config = dict(
    model='waveform autoencoder',
    dataset='simulated modem signals in the audio band',
    train_examples=78125,
    input='waveform_16khz',
    bottleneck='plain',
    encoder_arch='transformer',
    encoder_norm='layernorm',
    encoder_norm_position='res_post',
    encoder_activation='squared_relu',
    encoder_mlp_ratio=4,
    encoder_head_dim=64,
    encoder_fused_qkv=False,
    encoder_bias='qkv',
    encoder_qk_norm=False,
    encoder_parallel_block=False,
    encoder_inner_norm=False,
    encoder_moe='expert_choice',
    encoder_drop_path=0.1,
    encoder_num_experts=8,
    encoder_moe_every=2,
    encoder_expert_mlp_ratio=0.5,
    encoder_experts_per_token=1,
    encoder_shared_expert=False,
    encoder_wave_strides=[5, 4, 4, 2],
    encoder_subsampling=2,
    encoder_layers=6,
    encoder_width=256,
    encoder_positions='learned',
    loss='l1',
    latent_channels=64,
    decoder_norm='batchnorm',
    decoder_activation='gelu',
    decoder_padding_mode='replicate',
    decoder_widths=[16, 32, 64, 128, 128, 128],
    decoder_blocks_per_level=3,
    decoder_block='basic',
    decoder_attention=False,
    decoder_upsampling='transposed_conv',
    residual_init='zero_last',
    optimizer='nadamw',
    lr=0.00087,
    beta1=0.9,
    beta2=0.999,
    eps=1e-10,
    steps=4900,
    batch_size=128,
    epochs=8.0,
    lr_schedule='cosine',
    final_lr_fraction=0.01,
    warmup_steps=490,
    weight_decay=0.0,
)
Rows from block 6 of the decoder of a small waveform autoencoder, named by matrix and row number. Rows with one number belong to one channel. Each number is 128 + 32 x the weight over its row's rms, rounded and kept within 0 to 255. All counts start at 0. Numbers have three digits each.
Before each channel's rows are labels from the 100 clips, of 14976, where the channel reaches its highest value: "top examples" is what is common among them; "loudest band" is the band of the loudest frequency at the time of the peak. Only what is clearly more common there than usual is listed. The data: simulated modem signals in the audio band.
# convs0: first width-7 conv, dilation 3 (decoder.decb.1.1.convs.0.weight, 128x128x7, each kernel summed), inputs 0-127
# convs1: second width-7 conv (decoder.decb.1.1.convs.1.weight, 128x128x7, transposed, each kernel summed), outputs 0-127

top examples: carrier: 3.5 to 4.5 kHz
loudest band: 1000 to 2000 Hz
convs0.9:147147126126135066130144059164120163081134086128156141235205150155125106108134138143071175209117117124120109104072095143132139166136110190139192128145184094118098156171090171094128087128171155120148148127114127111147106184124130099120090106179077116139106144120165138139133170133106129130129043117117116139177147155127158151117070121144100124119140155091146154186159131088117168151175
convs1.9:211109071089138178103132173112127134145109126136085163081137092136134134173115120033121124158212122098107187134106137098157127121095112145156068150180121171134132117085131167136137124135133122149135171092161117145145197166162135135152150094061137168120149099182111105140119109147196188116097115078120129137157109103124160091201169154092126149112169148136191163122119138118116105151081

top examples: carrier: 1.5 to 2.5 kHz
loudest band: 1000 to 2000 Hz
convs0.4:139139090098145165081136106107148119110172110093079148140178139060112152142145105167117135131174115125114025122133079124137158167144127100143080137168129138122080115158151143110133153067000128181120149106125121146117159139159106127148139103151143181121157120129206127145131148109089116138143125122114113114155104120080024144150159170078116121098178158175118104152085129101112147106162
convs1.4:160163057153114122209135124139136180133142133119086124108151133130161135162140142172120130134053108068194135090111094031079121221115145105080094069174115169090131101100142119098146181103195150160126094139121146115131068129111141141139131091182148110130117101119117123069127129085158189149110143101129120153147150131098142118112179183179139120120157090181137131159133144109130143133122

top examples: strong noise
loudest band: 4000 to 8000 Hz
convs0.92:126133195126130173154112109143038175156127158071146112127095115136192121158123140120158147110106123133078123150113112181107148203179089131171166106160160151130132201136119146135132113155110138157166112140113153188139115132146103055116135162176100115105155119092138065152158130105155141104156081142100132157093178142113194131123057085115171131092092169146114167098177137054118098157146
convs1.92:135102135154093109095136162166162062128092121137137183136127097082080116118105120075103088232199072138129126169102076153135115181125155134109164123120121110158131134129143151148106115161136060129100176112137097207166087121156172119112119110058135147085115058168141125162155118160133139119097143140127133104184064164092161112149182134060099115139153151108112093154132150130128147122082

top examples: carrier: 4.5 to 5.5 kHz
loudest band: 4000 to 8000 Hz
convs0.54:122117132131121121101126119017086110134132155083134099210126129160124141145147146030141094163069178108138132144103062147161133127122076144150105129121110058078082135112108087112117132130146123091173147147084163168157165107094146087202138121161107101136093093109112144119102145062094186132136091168124133101135124139085147146143097106174156120140127117123178136139129140102128149157036
convs1.54:123118136169105188115176123102155118132103148070151138081081104096109125073132152116137109216158071150029078160109104147097146110100145076088200176110086105071129088115122107153143118133087131125116086171144112156120118154149148149109124117078175123131160106135119144102107102196187139094120150161094132132174128136118123151088134122055187096163121115116135185102120147098106167100100

top examples: carrier: 1.5 to 2.5 kHz
loudest band: 1000 to 2000 Hz
convs0.57:117123105115147075163086103190201106107149143122138134101121130098112104153125126098185149139086113166115112191164118104129151135128114024102117112062084112153124174177159159161091146102073118151156084158126172179141096106154085101071120097090104162150182133118139141088107169087121137091062137123092112113210105107139130138076171092140142105109097109146111154113111193158118100121129
convs1.57:141153139144132149111183161193144119137123103120166124143108117113162127069114142181095106027150160184077142107110132158138089080149083146147146096068153122128062125218141136140151105146091082074134115162113162047149153119100133099110125122212110093108187116108111079091112131165144165101120134119168140131109126190166094160180120132081151146116120137093127127151139146101150098168123

top examples: carrier: 1.5 to 2.5 kHz; frequency hopping
loudest band: 1000 to 2000 Hz
convs0.75:136110094095154125092124156130162089101161156173123139114134142075136086103130078121113147107143097125192065088132080144153104176084142090167173105142108065147146116149107124175148131113028125146145137147118114147080146167175127133106123146094124089100162105142136188122124158106104120153136131141078108096178078032093103151130141130139059130128183110145104163184118047135130103151080
convs1.75:080125067150172142165133083114163139147112112103065144088098182124132172159143153178169202125066129102140135125149119138131158155116135098075061087055099089029156159101162094097167145147152147147172117129113142138137168109116130153165151120153091081097139111118151142109103108110119157167122128151176148169141111166108148122177130198166147085117145154134198120184116142142172138103131

top examples: carrier: 3.5 to 4.5 kHz
loudest band: 1000 to 2000 Hz
convs0.31:100112106100173188189132099147106155110136142097106092065186135089108076112118070151157088152137133165114115152145151154182097163145142167067144158133127136069158158138126173130143151156145142158131140105127155074110124088167118095148157160136100108061141138133178058116096082149151127103115093132180122075159130103165129101044138156044151151179072122141156156097121127099151159142153
convs1.31:076100127118131184087105146121135118136110102096142102081152158129110135124108145169139087063164117127117107146158085111115156082128096152162160195125159125189118078103129149155141108108151106143118108140137116099086083163188110132136118110116134165186172142169123096132070096217158134159141210081069150165083149121085103152067137124119171137135125146114126140070132149127062089070068

top examples: carrier: 4.5 to 5.5 kHz
loudest band: 4000 to 8000 Hz
convs0.73:088124188144117196129145103158151054116168050097147122137135186129077148074089100104204129104104161139101139109139069140084078060113139062107093150148160133084162149135105102146082138159090124094074186133141127108117141159125109151166084159141128158111128170153093094122113120121100146140201146106119113140113088123081091141141084124130169106156190145099096142132081110091124119123087
convs1.73:190160074133129147162112140113093146119108163170136113127109124124126141113192135067105130165107082098075155083142166131158078148126097155124155129163135116122109207183114149096105099112117160152170088067088148106141134093140104174196133138087156119139123079105148168107169111146181105095110075139108147125169030119115138147097126117050102125081080122094104114099146060110100141123168

top examples: frequency hopping
loudest band: 1000 to 2000 Hz
convs0.1:147096082101146170062097116105064088059124164147131111090146121119136149047107099102131150101172117099134076098168145134090157114119118145069136100147158095129091153174090159127074150118085135155139131145135098116196136068096117069114108150149117130083131077108113098178161132090120132160156063160123154079146135109026100130145126155121164123161123132124074151133117108096120064102148
convs1.1:155105151104104062166148122123117160118216140153099137138173117173054129149157082068123160092051137064117131066112094136150157181073080094080080127138105155115149107112131150137097111152135116176088079055115144135099123180135181171089155123106170127139078150132111141118077131148108071095101119103129136134094105112082156117092147108163146134107154073120130094137125103145151140091093

top examples: carrier: 1.5 to 2.5 kHz
loudest band: 1000 to 2000 Hz
convs0.43:108141129142149180105124127132146108097129110104107110082170096103153181074153133156048102131144127165149109096151095137121101167148099160126152106133128214058122146156122135085144098128120131130147087104112173077152175107114104100114087152140104074079173086127127089134095093121120112135124168138109117108114124141187072142026155048096106123142082094086082165172161128123097074098162
convs1.43:124101148105145117161164159197110128069067129119167160107161140157095089143130181133139055084126091090087085098141097113121137122131218123138191140136133096171131122128145059118119135078131122109097124145158081166076131130163117135061130153081143149151098110113126119207125133175158109120147156116053090062102105133105164162107159139125110160099107127127096083066140167107110124099086

top examples: strong noise
loudest band: 4000 to 8000 Hz
convs0.21:122139165120131067136116109095109141134117167152143090136162101098143140142163178180178148160163114128139082081110166195147079190101081138110094134131141191138088116147188160140157149129041117191131125108120179091123115127160067140106130124127123169144166128129160100094112113170083131141083087150091113117113110119108060099118144173176168139142107079173085099158191151069129144111172
convs1.21:155153170134114081141093127126136194134114146099093077171077187135138111113168064134119176082062154112086093119117105148118090056106137114056137165124147078077080103151101078109151135067162179103147101129106081139081078140104143111124114148131099154126069122095100114114077142113115149086179161067083109135082130119113147181134111141090154139155114071163141139133128167116116109097154

top examples: carrier: 4.5 to 5.5 kHz
loudest band: 4000 to 8000 Hz
convs0.74:123149142113140174135168165126121142133104159153094106165077111064122118093164114133171143118115083123082179223137166150131059090103122084123185188116148101166141173192128158143182130139088098152134103141102072087123075167083132090107124133191088107090121134123134112162161086133152094046158058137120121155123154181085163142106165107117120128095115114139126141140087123125143079136117
convs1.74:168136191105150092097066118094087136112158146162101066085123147143087118150127086057110203145111160148114137107139119143188156161140067171059038119091091115065079115139120136126146157166142167132144116104127124140147132116069194127132108113127183119136100127108113103100127103108057153181108095167111155120144141108150123076202113138122169178151107157132153126130155154131160132152121

top examples: carrier: 1.5 to 2.5 kHz; frequency hopping
loudest band: 1000 to 2000 Hz
convs0.72:184102112130116144086123107170080060120104138121105127144145079116103138173068119086112198134083090110119089130122113097145157106105160083159165102017153138190126095085154087145066145109099120130136159105099091140183087054122122098109149143131106127146153153147129144143173152099080150124151124098087143110097105166133155110184172117166109132160166155146075185141159104136074120157138
convs1.72:162140122103106122123121141139102110150135135113147107078125149152169128138088113130102120113226178152119196086146215137139072124118077194156043164105108159140080149135106128128131130150180139129151135112087125091124189140113101146148145105102144128094120103164142122083103132083116178118141015137184124195121184095104115078145095169134149125114137114144155162183135114102136139097146

top examples: strong noise
loudest band: 4000 to 8000 Hz
convs0.17:139127100146096123121108108098171186130119113088175108193110151128121098166127064124095126168088067104101081133131153144153154089150124121157173158095202072120155156075122127091149147060123099141141132117134100113148129152152132127137146093153103112178092152149158079116062142068081117139172048179102147108157215134088143116123102086136147120144169178110145114101130100133061089151140
convs1.17:088106159094143108159100124088112154099084117142136116107149043164106103145124164136128107179149117123128095184136048098033164095156142115167169121199114128164063183095147095120120123156192150107089140129192111175125109138122166121168110155101128136159110145100119116119182135123103086192090175177114123124132087126135163185082169094120094126122124116114146100153097118111103186111096

top examples: carrier: 1.5 to 2.5 kHz; 800 baud; frequency hopping
loudest band: 1000 to 2000 Hz
convs0.104:157158088134103111067150185161111150139110142090111150170179213143168131104075149072122106070104208116082095170161151118158098108127123126111140180150171073133135139129140155060090159111101114072145121131083064124089126128168091138077113099106105109096097108059091096132151168179198091104153114124131156071152101116113107137122160099128113147124110100105132115134111073162134110116131
convs1.104:077156172113120154083055055118138191072159129147092103135123137150113109150138070144139185112159090169180134132150173178154135179119114096102084136095176123158110075100145127155142135165153161098124106111141153119157113174127140124113123149225156120123127135102157117136073128033201098093086094117144156158090188111103129101140158152131145172138123103118173158103131115146145156148153

top examples: strong noise
loudest band: 4000 to 8000 Hz
convs0.41:130131153203154143140075094115134112114150126078155074138159139154131106116113153069131122039098098151122128185143129175121089195199116129126176117112201121109176175118138154099131180096134093167154178139115120130133130138136057090171129197178121145080100105117168115123069086112095107100144102127157158106159144145062114092119112101111163141154124110134093110153178160075132115115162
convs1.41:082120157079152121110114030096149152169096156116130139138090124060131139166143123084204094151147100110094149160091182131074086173087096118148132185093190107145123130148084090151089159111138154160161157125177084109117103146090114155086104112070119128133110164119134117079161121120153109152170099117145117100162057087093130122089108078140130138092119094139084179149137083095134150105077

top examples: carrier: 1.5 to 2.5 kHz; frequency hopping
loudest band: 1000 to 2000 Hz
convs0.65:106166135123120129096123146181169151144121135138135088090154109175093070067123089080103167145156060073125107049134062105093171158123147166138115127099147110173163123126117150117145142132120121188115120109150099092145184163105082156143133148181137190101167089170158132179157138081081109108106136134131084145120168102106108161101150202111103107159127125098036168151163109152165136148128
convs1.65:126097124155158124173188146127101106153137107083136212097108160130164161184159136081094175086091172113168104120089058105125134167111122090077160154173116130052100104189114141119114132066131128152180132158130108138134161194123114118134123120094174137161115163079106104154124106134111181158099195130078113087091064146123178138191113176126105111118140152139139125117153148100138082144096